{"encoder_arch": "vit", "model": "contrastive image-text model", "dataset": "views of escape-time and Newton fractals", "train_examples": 36250, "image_size": 24, "crop_scale_min": 1, "horizontal_flip": true, "color_jitter": 0.2, "tokenizer": "word", "vocab_size": 29, "loss": "softmax", "embed_dim": 128, "encoder_norm": "rmsnorm", "encoder_norm_position": "pre", "encoder_activation": "gelu", "encoder_mlp_ratio": 4, "encoder_head_dim": 16, "encoder_fused_qkv": false, "encoder_bias": "all", "encoder_qk_norm": true, "encoder_parallel_block": true, "encoder_inner_norm": false, "encoder_drop_path": 0.1, "encoder_patch_size": [4, 4], "encoder_conv_stem": false, "encoder_layers": 8, "encoder_width": 128, "encoder_positions": "sincos", "encoder_pooling": "attention", "text_encoder_causal": false, "text_encoder_width": 128, "text_encoder_layers": 6, "text_encoder_norm": "layernorm", "text_encoder_norm_position": "pre", "text_encoder_activation": "swiglu", "text_encoder_mlp_ratio": 3, "text_encoder_head_dim": 64, "text_encoder_fused_qkv": true, "text_encoder_bias": "all", "text_encoder_qk_norm": false, "text_encoder_parallel_block": false, "text_encoder_inner_norm": false, "text_encoder_drop_path": 0.15, "text_encoder_positions": "learned", "init": "kaiming_normal", "residual_init": "none", "optimizer": "normuon", "muon_scale": "original", "lr": 0.0099, "momentum": 0.95, "nesterov": false, "orthogonalizer": "newton_schulz_5", "adamw_lr_other_params": 0.0028, "grad_clip": 0.5, "ema_decay": 0.99, "steps": 11600, "batch_size": 128, "epochs": 41.0, "lr_schedule": "cosine", "final_lr_fraction": 0.05, "warmup_steps": 1160, "weight_decay": 0.04, "adamw_weight_decay_other_params": 0.01}
Rows from block 2 of the image encoder of a small contrastive image-text model, named by matrix and row number. Rows with one number belong to one neuron. Each number is 500 + 40 x the weight over its row's rms, rounded and kept within 0 to 999. All counts start at 0. Numbers have three digits each.
Before each neuron's rows are labels from the 100 images, of 14976, where the neuron reaches its highest value: "place" is the part of the image that holds the peak; "top examples" is what is common among them. Only what is clearly more common there than usual is listed. The data: views of escape-time and Newton fractals. In brackets: how many of the 100.
# fc1: MLP up (encoder.blocks.2.mlp.fc1.weight, 512x128), inputs 0-127
# fc2: MLP down (encoder.blocks.2.mlp.fc2.weight, 128x512, transposed), outputs 0-127

place: top right (48); top left (43)
top examples: dark (71); burning ship (27)
fc1.71:573455498480480539553488519463487440546459533523460525494450484498492509592494512475467537467399543536508538535543456494550438443549450536495534521566481504474488531496497456478517475516571502444503466520487498502559506526504488506509480549563526562543464520468452459499495511524422488540565458529491581437473543564467536454494490576520471525482520528459444600503470466604543502552447
fc2.71:485548480532522514502496535491482475432417548561531524543592565551520479522394483479538500485497490535480553453478473508475420523508456418534501485489563480445424579485488502568498507474470505479475505453453515497459491485515479494445473499458488522482597476508503512494508463481494537506555485466454489423571495482437545515567496442487497517401520473549543480482562438446522494423468

place: centre (47)
top examples: pastel (71); Newton basins of five roots (48)
fc1.254:516566474437549492461452569527461493484461543527439485501440520472519523542520585502449562490466430527456470473489505529473465489583498545478507515507397507504531440448442523521509531532462423511502486565473502532474476479497457558427425444445487464522509528498553479487556536489562550562473513455476540505525540521519542407503473476532472421531454447504472492504463470491414524538491
fc2.254:484415489524462526506464480466451495490506456503502514468408534552462514543510553435487474485498508488557531510506563455534475557508449507420451597483525482520566499452472514416492519507523534556495444500416516492478518498516524436502528516486540526540486533516462535502473561480480415472538396515506522536528524535461463584524580520459475499592547540511579514502468415512536510502496

place: top right (45); top left (31)
top examples: grey (88)
fc1.86:517506449422423545494504508507493488513576466514466508513490473536443451469514514539448499462492495535416479525544589417559524490479490457473567481515502487508428528485534512522474489572506591524453506521575503548538523473495521529570488519481508517455495440505406486512501547502508492505473533473532393488479518552462496468631472471455451482518466463482425479460443525494523533553528
fc2.86:476415530534479450481494482427549513512411521487459494425531504528572483519512552476473495476503492505523495526471439545455496523487468435517492499516512447510599580523433481512543465479525482474598503468556538577512453529498501503538522500490418522479523481509460493503595511526454559525503447547540459569518512562446524526507462613453489476500531473506545480428507435504475464467525

place: centre (37)
top examples: Julia set (27)
fc1.338:536472427568563547523531493516490608527529593532544513473499544548436517534515502432418487500483510477456485464528542587460505549489492486515526434454478520503488441490531518529534506528541446568531493464528534526488506469548519501442587476522516475476548439566515560489494580460490531524491510539463417450511509507465520528497527513479525491480594488489471529490523540454550468438583
fc2.338:491549454499519466444520444491566482529494490573492551518490441524430409496468501553567470509466537478477545545476391455536501480480523511434529586499505522494504532552501461508495461514559457496435484523479488435508530471487492546509451528448548452476449442481564454512485511541564528534457475502471509576532559527503525515531548580520542515474550515556531438559494456537549529508419

place: middle left (28)
top examples: Newton basins of five roots (33); grey (33); Newton basins of three roots (27)
fc1.18:515552485552471540550464489471564457479488481499450474547512541439534518485514508548482471480480442561450485485458512517506468438562494425498563525456505542549556531529497467451495430547560490554511462525515570525455564556445475493559518516489507542457538489584417432436503474514486521466525465458478554472509416511528549528464513448465505452492521388563555520527497479475541506483541
fc2.18:465493571482487491489465474488550544551398483545505485470545551508527462520500505602470468477514461450449508448568544474537478481536485544535537612501555441561504493532525518447514522446476480491510490579471541470491500508539585479425415552447468456475522452555458524520534515520543474537464521475553502493539496505482577524436480494518566472550532545508582515524527531553508499474508

place: bottom centre (31)
top examples: vivid (52)
fc1.337:593525486515522561534456520460535598497557475452495443547429459467487471478565480480529486427496501505547492416553505501517531519461558459458468553530443495425542507523509451488443537545451512494501526553516551500440539527514531463483486545547475458515430488449489473498479446488526522470412486481517559458531525529582562534465471489491481515508528502476504385469463511480453430524522
fc2.337:460541412500495462457450575514481522447463503494541548412457552566473500457455480516512455493553495492418462520513461490500502482516436474451438452456603482506507544468498427528513529523474555516513521518528442496498461390411439520476506513484471509527479498467469447432476569550510525474497551493551491552498536451494486492490507428483505555481451474513513499494610526470526473460527

place: top centre (33)
top examples: sine Julia set (26)
fc1.179:448455507474515466482495405575489426516530529485433420475492483504463536579528473533560470498433497555456558501529442466462518493454486506475453464499498518523461549478546504444509510458480585511528529515546511575544504480554528537543523510462464552477510475501496483440546464433442536551506448490442481429549536471535416577444527518505457478497471421489533460476528494471558453514527
fc2.179:525557487545461509465493509488413563474517524498531462477511463568538443490553531505540543485529574490567440521441512505500491578489517536538518437520582471448452466505456467442446487518487421460458537553512519536590417527506587492481542463468524427524484543467464524497541519501481445488537522516483519530457535464475442471554527494473525415508503530426490554500516428536509466519537

place: bottom right (27)
top examples: warm (72)
fc1.157:490444511525589567421574491577491574447466487470526472561511487504477561473466469480535513533491518540468494421511464529554479502564520472521501494457544446515473496455477486482539517504527502498445485484494491515447491510466490578524543440565541489523443422476433557423454577579488522446524508419500489483520498461490529546501542553511554532565457487487496524463555521529425543527529
fc2.157:441524467515525536508570496527532550497453489480412469500506437490551495461550380502580548436436447514496503475502484504462494563503505493548540527452529511529422515440457445522569444483469393511545485461485506478444527478462529505513468518554527500501496537469532523510456529500495496516605476481488430487523477499401504558551478529560524525556504514437504489549569468470528513503504

place: top left (36)
top examples: tricorn (46)
fc1.255:522497527509519493544496539446542538499523573413496459455507508509471464510526508495515545474486493519540500468572424577493466574540492529475566535539547486493457479530497468519508476493556555484550509522536514579496437533430483521534446528496510469538561369466485450490439512557639470536532530476566522519474447519469538497508456454492441428488509512507434532539516507530501517487526
fc2.255:453549489515515454576511559483450515530438482552475460502526440499521545456484489552486504518513485565544444513429454458441435500454512441489495503488477472532483455498498517434446493462500460518596493485472522492502536447550493509483524555441433487525561451540488515502469601435493470488407492558503509521531549505394541476505512580507522449547440468566531463504560518499491472522542

place: bottom centre (49)
top examples: tricorn (47)
fc1.490:413469528472522451520484428519450528377482475462514515475497433488554493456445424487458504521516472503431493452472498516538467468556505510502527539483530478455518488509518449490493538532461447531455553456566456486473468486491493607470472461536491436529428536475466504551427483572431464553467522491535459496513478463476484548486469462521599492464457427473495502479536509431435498481514
fc2.490:461469477569479546554510498605460537523552498417538427527527537461483567468468482485562512516481537524438554467489568557498562560462455421528451500541428452476502476508575499489553527564504521518519460425564520482494416502546491497490467481471553491462430498495481516474552494442523489536474498520456455464512550591488547446446462538517512511499437496520559465483505481509498479512498

place: centre (49)
top examples: vivid (48); Mandelbrot set (30)
fc1.34:516497541520513530510537514477525511446582509472487523544527496490441501523542538532517556531461513541481523470584504494485508526450545499537496458541500498472522519460542531483584497487535549513493442488445507518523518446488514477520408462580514463523363489447518507385477544508475589489496455522553470479559580493462480448509473450441516554427556472468437485538464561517468490472463
fc2.34:478524504506530489514483464483404503450519468550538511458560584425523424463537536461482465576514566522535516534489560505503478469447543523455439493495513527463490552530472462603548459489528536564527402534493466490541563473483517489497546527485512469495487521507527453462544465537520456558523565526407483414517420543530481450483535465497480469438514517555470502481548523461513538474501

place: bottom left (28)
top examples: tricorn (62)
fc1.335:560542461506468565502518518563489564473504468457436534517478431474577472523484489588540522587507471548464484493453468456563563510499460508533528530543482526492451433510587527474477502544508541500460500501452528481508442501523533487460524459528394527440544530551507508534491463467466501523490540461441490501513455522538448488519417547555469513581513463501478562486425590530459514498490
fc2.335:503388484492504483491484529520513517543448482540544471453520611547492478459583522515478488441546565519496529508464459490513539534505551488462499464442514512478534491508514506481485547463480428473494528466470545624537463436504526457485494473387585491497491516498517475457458491478479534465441495509487451464502488463459496437490537529504612548420492464485525463568517486441528557488480

place: top left (30)
top examples: grey (94)
fc1.156:534453516552495595538431448513465523540500492488540533512483566470528524516506399460493449538471480566484513564522562461497474536437508492499556473469508450470508510515548514541468511525550499522479459487556458560497473619506506486534528520493535553536561519514521559501511495531480451525462547487486531553448431480417490574519441453486513534518563443450575548481522483464441432513531
fc2.156:498480501543426501494414500436532474460534526544528515529550535499464508523524501529538495508403433465494446466476507428426521477558520508464417534567490535487587530485426497483480508498480484434474474498495486509546445467552434508509521505509486459467478470523532527489593478478468533464551475447614530511444504518503492466576484543522572558531473447505495516488487477475530481481387

place: middle right (31)
top examples: tricorn (76); earthy (34)
fc1.158:539625528479493472551498482466504528509478479476481466500498527484428452496578585395500487478543497516485497473493470494464442545488479491563480447542557449516512492486477506501519524507501502507516515449487534575553494463472452548437536482448560539488539554535502554422501497469534519405507463476418549476419537506417520470534474515565464523559485555453475540477563516498542497540534
fc2.158:466511472503496458562507525548511477513523459526439426483493491517486602486490503537571485442496488479445483484475510513475496460469442536440539536501474532504557499551516441516477503493421441541496554490490491494516524445512457474522495425542482543502435572523423493478562470516468523563470529545570565516476495505537563535416518539547493429391424443498520501557462498433520480457471

place: bottom left (39)
top examples: grey (63)
fc1.191:533478483561489484504530521513496488477443461463519462451467491531446486543491515464505496499533448548431471548490507456519496468414505550600538421553519481554483492504515483467496482502495577437533539523445490480444487500530472508487468466517524549491553485379517554469485491526464557499533553547464507419465460567423549487442507466487443570529473487458415506539536501464429552495557
fc2.191:464590472469492441497469580556494482521500523560463516519504575434473528579556542597488476433455523518492513483505514479420481479461457509472559484480493403498496504493539469509515490421515422560504427529564486482576536512474464501515515448471494486514500571589554507504447442523550486508508546484462475501500429507442463510507532514431518530505501475533481472546463490533496501576551

place: bottom left (39)
top examples: dark (83)
fc1.402:475473513417567485532534454439468460423456564453510529509506498426511526508476522513428482522459470457492457480519500547534440493583572510553547509470415459408481547573501484511452461536462581576542526447505468553552558482490527473517499549420500492468452429474427481474522485452472510530523516446507447459518518521516501511519540482576494500486524536489471541490549506504467528540524
fc2.402:497536567481485507484468495481473462465522465498540418524453457506514533536514477539524536578548524441444541490407502527475496480491542520511532578598520511499547556475484473468472440503516524513505529424474526495556528616497493562419467582459466536482443595481447509504434437432482486475536515547466507523489522508471453555439506501489456535538516473478559499477527504512458519474561

place: middle right (32)
top examples: tricorn (92); pastel (32)
fc1.84:511540468483517469481440497521478500547504474488505447436472490442489437447503519424453454474512465566506485430450461460485467478567433527528443480498490483470470528567466542570482534491510534447462535517509507512465482452528530451535458576445488524494451465438504533421576517519485527454487520476431423499456501579512464479531409461516538508406506492469479452460457492456529566479436
fc2.84:488451482539514505533483459464534502459443449500495488526506540518473571489486468498510522482533510435467592547505495523573532541482492569477466479451536507546489491532497549460501505518442413503558476472451568545590462456466506470628503513413467418537526519565548501558504480509461488405533522501486541511529502412518482469444551490580509496520484460532505502487480485437505544529474

place: bottom right (31)
top examples: Julia set (28)
fc1.445:438488540529554527544416578615540473462559501491415569471556453456507465538514489473516453492507492517522481462551486503532467453520557549502497462526460426497457522505483476475489474566495569500481472536490519483490485424503517507489535543483543539548556459555506495567459467498526440525490456435530538483495473515499477486497533506439568414480549580473443519583505447506490446525479
fc2.445:527454478498561509465498438495543538520465434539508453564475526493559463466488567474596532476515454506490480582460480531486495408505457530494510472473503539466527448500571499484500476457490487507536488535532473450523460444546451534464473580541483513514462490411427456443591496526463545531513575472476441493403490454493474451542517441509496470490421466546503563501494494496465546528522

place: middle right (30)
top examples: dark (37); Julia set (26)
fc1.121:471524515512458527525432525428459473533578524567501504446451505452483473550497438462483491482467549493487445564598513549534520494503459511540436491402481505483477498512531497573457531491588498431512576457507583521475501472424547530487525487490463493492447534536471482494465492587531550505484443479540534561513496454564497542555549506565466542477509524490460474477532480447485479459567
fc2.121:465494430434537480461545509602568524498503539493472504527483510474519493414568492568457486472540465512424492514492418466474548543466506493582501525479495498483586579536443511514547494503548494479543451451475473517503495517522458498503515455480460516452509512472476551459495532522453535517465559505524422581462514440432508423449498505465485434522439486488558508580551517511511568470524

place: middle left (34)
top examples: grey (66); Mandelbrot set (33); tricorn (30)
fc1.264:475519517509506521519488473477493462536443443407482473583496556461453586576494480491538462501389480534528518567447586479466537495515478458525554503516589463464528523503475490467440489494506525528486447469536537518468545503463494534515394532484562497567494485474441432438527495505511490466487516513563454445512499507502517527457481480499491488496586476531521422401505456485523463511543
fc2.264:507456484524420540475497465450563523488490488538584491467486604532515512493481578523523509454532536450408551402578509524503547545504572549489491555548487516488468467451463494492507500439518497450499493555542529473479482543474527533454514463474486557527535414522449498478460521438573484516555468455472536487495448550521427502460443542491501419529494459497542526510444470515504542550501

place: top right (32)
top examples: pastel (55)
fc1.197:522494519465432478524563474462475455511564398507567526530456530504470551532475531500512492461518538598601481495552513483525457474524525586430467538543438482494472526500491537503523494494460462430527477548577556494474473460548482533489530515536507573583511557497551548526451413580533474468444483515481587472495513510574495473508557461533493488480520509470529498471458520488524501524487
fc2.197:526526510472501481466523554486527496402484518529532517507529524557574482537461564439539490558515499517525508505489484416468590404507560508488501508533500480532441517478558493551484477468509487491578548424500508488513400511493508449499447516495525491494436546443483488475466615543600497504550507488541535499514545516507554512548608463517561518481488498418437502529490504507526503482497

place: top left (61)
top examples: grey (37)
fc1.202:512492472458483459508491540490484512495544538448473489451543563494513524547486430452477497558558554595562387540547434495487537458585466490506559462502501470482478517470495475466534473524490507518514497402488496495592480512540511449467511436516443568567465495442420480554592518488531481493519478493469569469489504499492448525419474540472439523477479470444460548494470509476495514453481
fc2.202:516511494467510547530512506537528515470502467553491541477431527514508483423467507557506503500495542476484472524494470492535492522449454503419437468505504508457507504460539438522513510379505486547491599494578452473475498447473468550591467596479477553554499404519563505487486462518555491550493495542428452549494461510499447503476566418433544444516456509495508525488551533550487499452457

place: top right (28)
top examples: tricorn (28)
fc1.372:475445513512506564484460515567461471562520438499466542550490544505540512497511539586478476508563475564470513479531451517557504487460526535500526556495477500534421484494553509457451521544468472519531452506462555505512496514552477533381472548575466533479503535469466474414457483495515518593503473550569412489527495516527506468538497479479474466470552365505432538505509515524509514551527
fc2.372:539459483473431517622523496514532523546494400493505517502516536468510535484564563508537517485495517422463516496475518411391502475537515494546546538550541525543493470464481474523501525489442413472532501521506403510534471438513484501415574493463511537455516507521390502462495519487482539521512466480462495477483540507516612492488503468501544516551484505514507538555556511488552518442524

place: top left (57)
top examples: dark (60)
fc1.119:592482476434435500514463516525463501523480518471514552430522521436543510517553491546474475522476489507564572466503508461499546478490463516499493596529507493505459511438573568470563479507536480426577501516460514507532473545445448533593491505461568554517434499468470458460445535485523462562497484494467545484503433557464449476521468479489489495542551404458450556535452482488476465452493
fc2.119:508486526475494564458438565510444532454580562526510499523500539535530504558487425496467441490505550549489481518477456478419501436519469510504466460482454577508497487500488534572504524414459485485509559522551515537467523475503546513508549506494506476581463426555470525518519499434448465541576490534486576410488570446479549545470539525551441481543512540477535497437543506544501560519495

place: top left (28)
top examples: tricorn (99)
fc1.305:586548538564557506490466508512530489567489547476520555454526483455486541553494503519522543546524547498549487477507473515523489569530569525498558510435519463445474523484499491521498523490516536460555508561497440458498392523497519481541510549418544462559467476503536492459471575522508469439442466496544426479495400505474412525526477453539461457438472468454470516530542432547514553474514
fc2.305:479386416551484442535512504458520454540534416478571432546490540562504535509511519537480450501505501496494539559489482519461458507478497490540483452566491585456536453559494496488477457519459388532556541493511574563447528444475561411525485542435549471506514533489525486457507446454498487415511497451458518531498526513485458421506520523506449528526482495564483502486487515481505501528503

place: top right (30); top left (29)
top examples: dark (33); Mandelbrot set (31)
fc1.209:544475436567493490484483503519516541487537456440569416503499531517452478541529425489542496507497486559548421499504406549543530571522541528377535462551501497583470509447526490488491475471497506453475524496502492537601519484503496526502525562491481450541555480457463507473497480504487457535516526453468522536583545492532564534475540508551516454596479517476481502425555514495449476507547
fc2.209:493547481481514498554514570468484537549523512515526517441502499503498486471459565528510540497563511502500542472454528475500453565495536519511425481501462447467525478496441531490534401534489488549481575556496492548510502483467526598542564544475499531392469546517463597503497497495485490517484447526567505440495505479557565435611403517481493458479543492480429498536463529535497502449466

place: bottom left (27)
top examples: pastel (51); Newton basins of three roots (33)
fc1.444:530521499451637560442502494496533427431486506538448532462469396525443523516507508446422502521523511502497456501454469543504485535521464505512500512534591543509470505486520530529453500521502540473484593449463529472553476473447455508464456475477457532496504496536493504495439579495513495462448467518569472486575453446465444458506511568523450512454474439467504544453509478561448498453462
fc2.444:513501530494496527441575517469430504474531459514500506464474518516532530455483490440506526469445494525459431501512532480430558548524540463537452530498543509558524570516554524422513440494469438457519517547493501374526532578526483516460483447546497528509494525453530480530528524448488556434598434497501601489479480509508572563484507542488469477535489489526484524514434558558534492558466

place: bottom left (81)
top examples: Mandelbrot set (60); pastel (41)
fc1.106:526434457475528476546485451483518544484472541470532437470477487469450550455516437542524496525506491543464447484449498540494474506489476518547554457500513529552420531426500501512611532455416544464487520442492503475540478399513468510500514484465487504509540414510475486484505502447514511468450614471497519475473506432490444466535429450439503423542490517463472529411448505484532539452479
fc2.106:457558470492490441535511512440576482548556410490512530559456496468549461435442527488522523514562478537523525524496481471507506486468484497414476430523504429477554550502527509479515497531445410531451532545553568505512518489513465560560450549436513545491501439505589560548495483509428493549474495519509531531562477511464490586486500529543547503518514471484545492536533545556538477476426

place: bottom centre (27)
top examples: tricorn (59); dark (39)
fc1.51:462509427474547569509529470515505415460522566504476517564493513471590472476454508517521459503456576490421497512499533518436512551528520547482512504454473520553524545489493493509434482527491451483370537502498429452474543499578471528436536464471466483535523462494444494536465554499512484500456488524557509461508507604551437554450493530534548481463486465513400498484514495483533529446510
fc2.51:486483475554541515577514516527476505475457547436488458435532477511510543429492518427609509497483581539454578535580479495479493507475455533432507489568504471491486500477538481484485526477476508594490511562493480478531526501482605458558492430511465448505537543523431508433483536469495489531483534421481512473527551387483531482459519531479452515506451473506501476518421506495506431506493

place: top left (33)
top examples: grey (47)
fc1.114:478478486436461507545445432530440443499469452447463510447429440495524456521488478599495591520473562533489527527550522472511519527446481502522501510470556489457461517514441468537546504515510545485541508575521529556464468511482500537495564456486520439471537510441421525520454447585538504425452486495551510506578510571481513500517465522496426493542434498566415542503517515473508499516530
fc2.114:584488462484544438474497464500541513525485576530528526541487456461439514490531445538541474552543539497472507473454407466475573519487496460430534512441520516579553506516521507510447484376550467529484563467413468562523511464437561502497525530508456576449519414487528453552497561467481466565432487497486492541489514462475548516491492476504446532458457519472496502469530498463500526517486

place: centre (38)
top examples: tricorn (60)
fc1.112:602534518529493483495506482428566526475426483526490511541502502515543560577492530430523473524458542572503488513419597532499586547528529520514491547519472570491503481473507490450515511474530512562480553544469434536557483449446496498517514475484430581572540491470516491548527516548532505538414592526503513465558441485526482527436474485525525519464515474489513485506481500490467561515429
fc2.112:510441508504415487545557539500493467508505542480523486467451538523532497508503538416421486525568515548489442463497508516577520551499484439414526519539486485507489519593517543488486454492489445570490441463546440535507443446529567483477580468508557483491464526535449504499488499418500511508487495452482533497445494617465458485560531485555535528512524496553570437537505493445533530545509

place: centre (28)
top examples: warm (40); vivid (33)
fc1.368:555487466485458518512466499497493583549520463558508450561443396552454477459520515468453479505437513461443508518503458495509479491488491483531501550451457461598542513519576454552542477461528461507539576499529455519482556458382489477479510432510514486455515528498447472492516538488455449491465464516516560569483497486432506513528474550561544462501489500452508444592499506543555538445512
fc2.368:550529519508514493427511464490485532454502478559508507461487544462498450523440499521549503428496487379454488470569499512449527472482494506523489465532451451448485511488468519458470470506462510588521543568517475486552505502454487489533511512461441430547453497416467453536483463528505525524408516444488578446508538584563488485557434428538501493519533483451478421446446524557480488518497

place: bottom centre (33)
top examples: dark (47); earthy (46)
fc1.252:503539527551509530477510436480520483490492499452555511515390535484488574519513536462482501514436526465489498510536467518385436413478491512575569491437464534500436471498559498407523603540470563495506524533462500434555552516528503491537492519460470465511515514456474454469529485515411515500518505468472569467519457499438497506519526497483436496567448541462490498436495526516517452570512
fc2.252:402569523454531439562516575468507409528555500489513476501485533526521469468441537486487510465544430520431505534525499453445451515498535486477490499510459534455525513482543469487551506551510462425493472572432473502470530511550428484512543573509522538493540498520548535568511545501488520513484432562536519544498415490518393520525510502477503416468521499500504608497477531477556529514498

place: centre (82)
top examples: vivid (83); Newton basins of five roots (41)
fc1.219:519525538497487498539479444508454498538599452543439476493513499543423495530519478490570470482478511518505501489495538491520510586540482459480502506502518520452587485476542484488453471526558550569538449503528500531510502492481539481444556459431568518502434491461574511442551510518551593548456429554567516545486451439554489398512532547478466503545561475523491523530513565534451491478470
fc2.219:489518494518572454451555440464536510530515516499511531555516540475626504551552546531467482396502490512482486543416490536527478565510538535528458441442516532541482589482531497486485543509462452565555493474495529501520508472521566517535508549556576456520444576473511480572472559481501512518573477508524450547558486532534503525478429413490500516469508546538522494474504488564488538498511

place: bottom centre (36)
top examples: Mandelbrot set (35)
fc1.349:440509517466535430529522481547468469486520475493470446499443508587435522537516497518469452459488509443458537475512509518436517585463562535488500509508523548504580535446508522482524529477532463458522468546525554558503502516499429502476536480481446432551494477493419483480522551589486436483487542467499575495522568493469524564434512464466376456542531471529527523444467500544544506546541
fc2.349:490437554566484461412521469489485494462583552471530498433527458495544449491468491445517495474513486471497533512476463454481565401528483498512567493502536439514460487508508423521497515477517458497407522505419595537490449503516574505424550500550476480445492521459428504531493505488459528542507482510498408514495476543470501539524537547431483491513468525485469495472535579466444529574548

place: top centre (45); top right (30)
top examples: dark (58); Mandelbrot set (36); burning ship (25)
fc1.5:481444498454439457548443550414532466543444512484482504491487525442517536453472493488427447512483554480471552564478383509468481500536526464566524477527520481453559544497557473469507511474488513456514550514568483478498492450509482481498464485486537581490465506514568503484541486479453528509516508482532504446480561500580531578493574566505529473575567486443514415475541452470468445454476
fc2.5:492504510523523489504522494543466496549455524556521450473516550497515549509494499515479448519495503480504469443467493558532483548459538435505422392488500485479485512497528496476530521520537514417559470446547474456581571565505430462515407473483525555604451405540538497494531437469513519519468482449504475550567529510527556512496515470552505583526496528437567421463507509466502540482504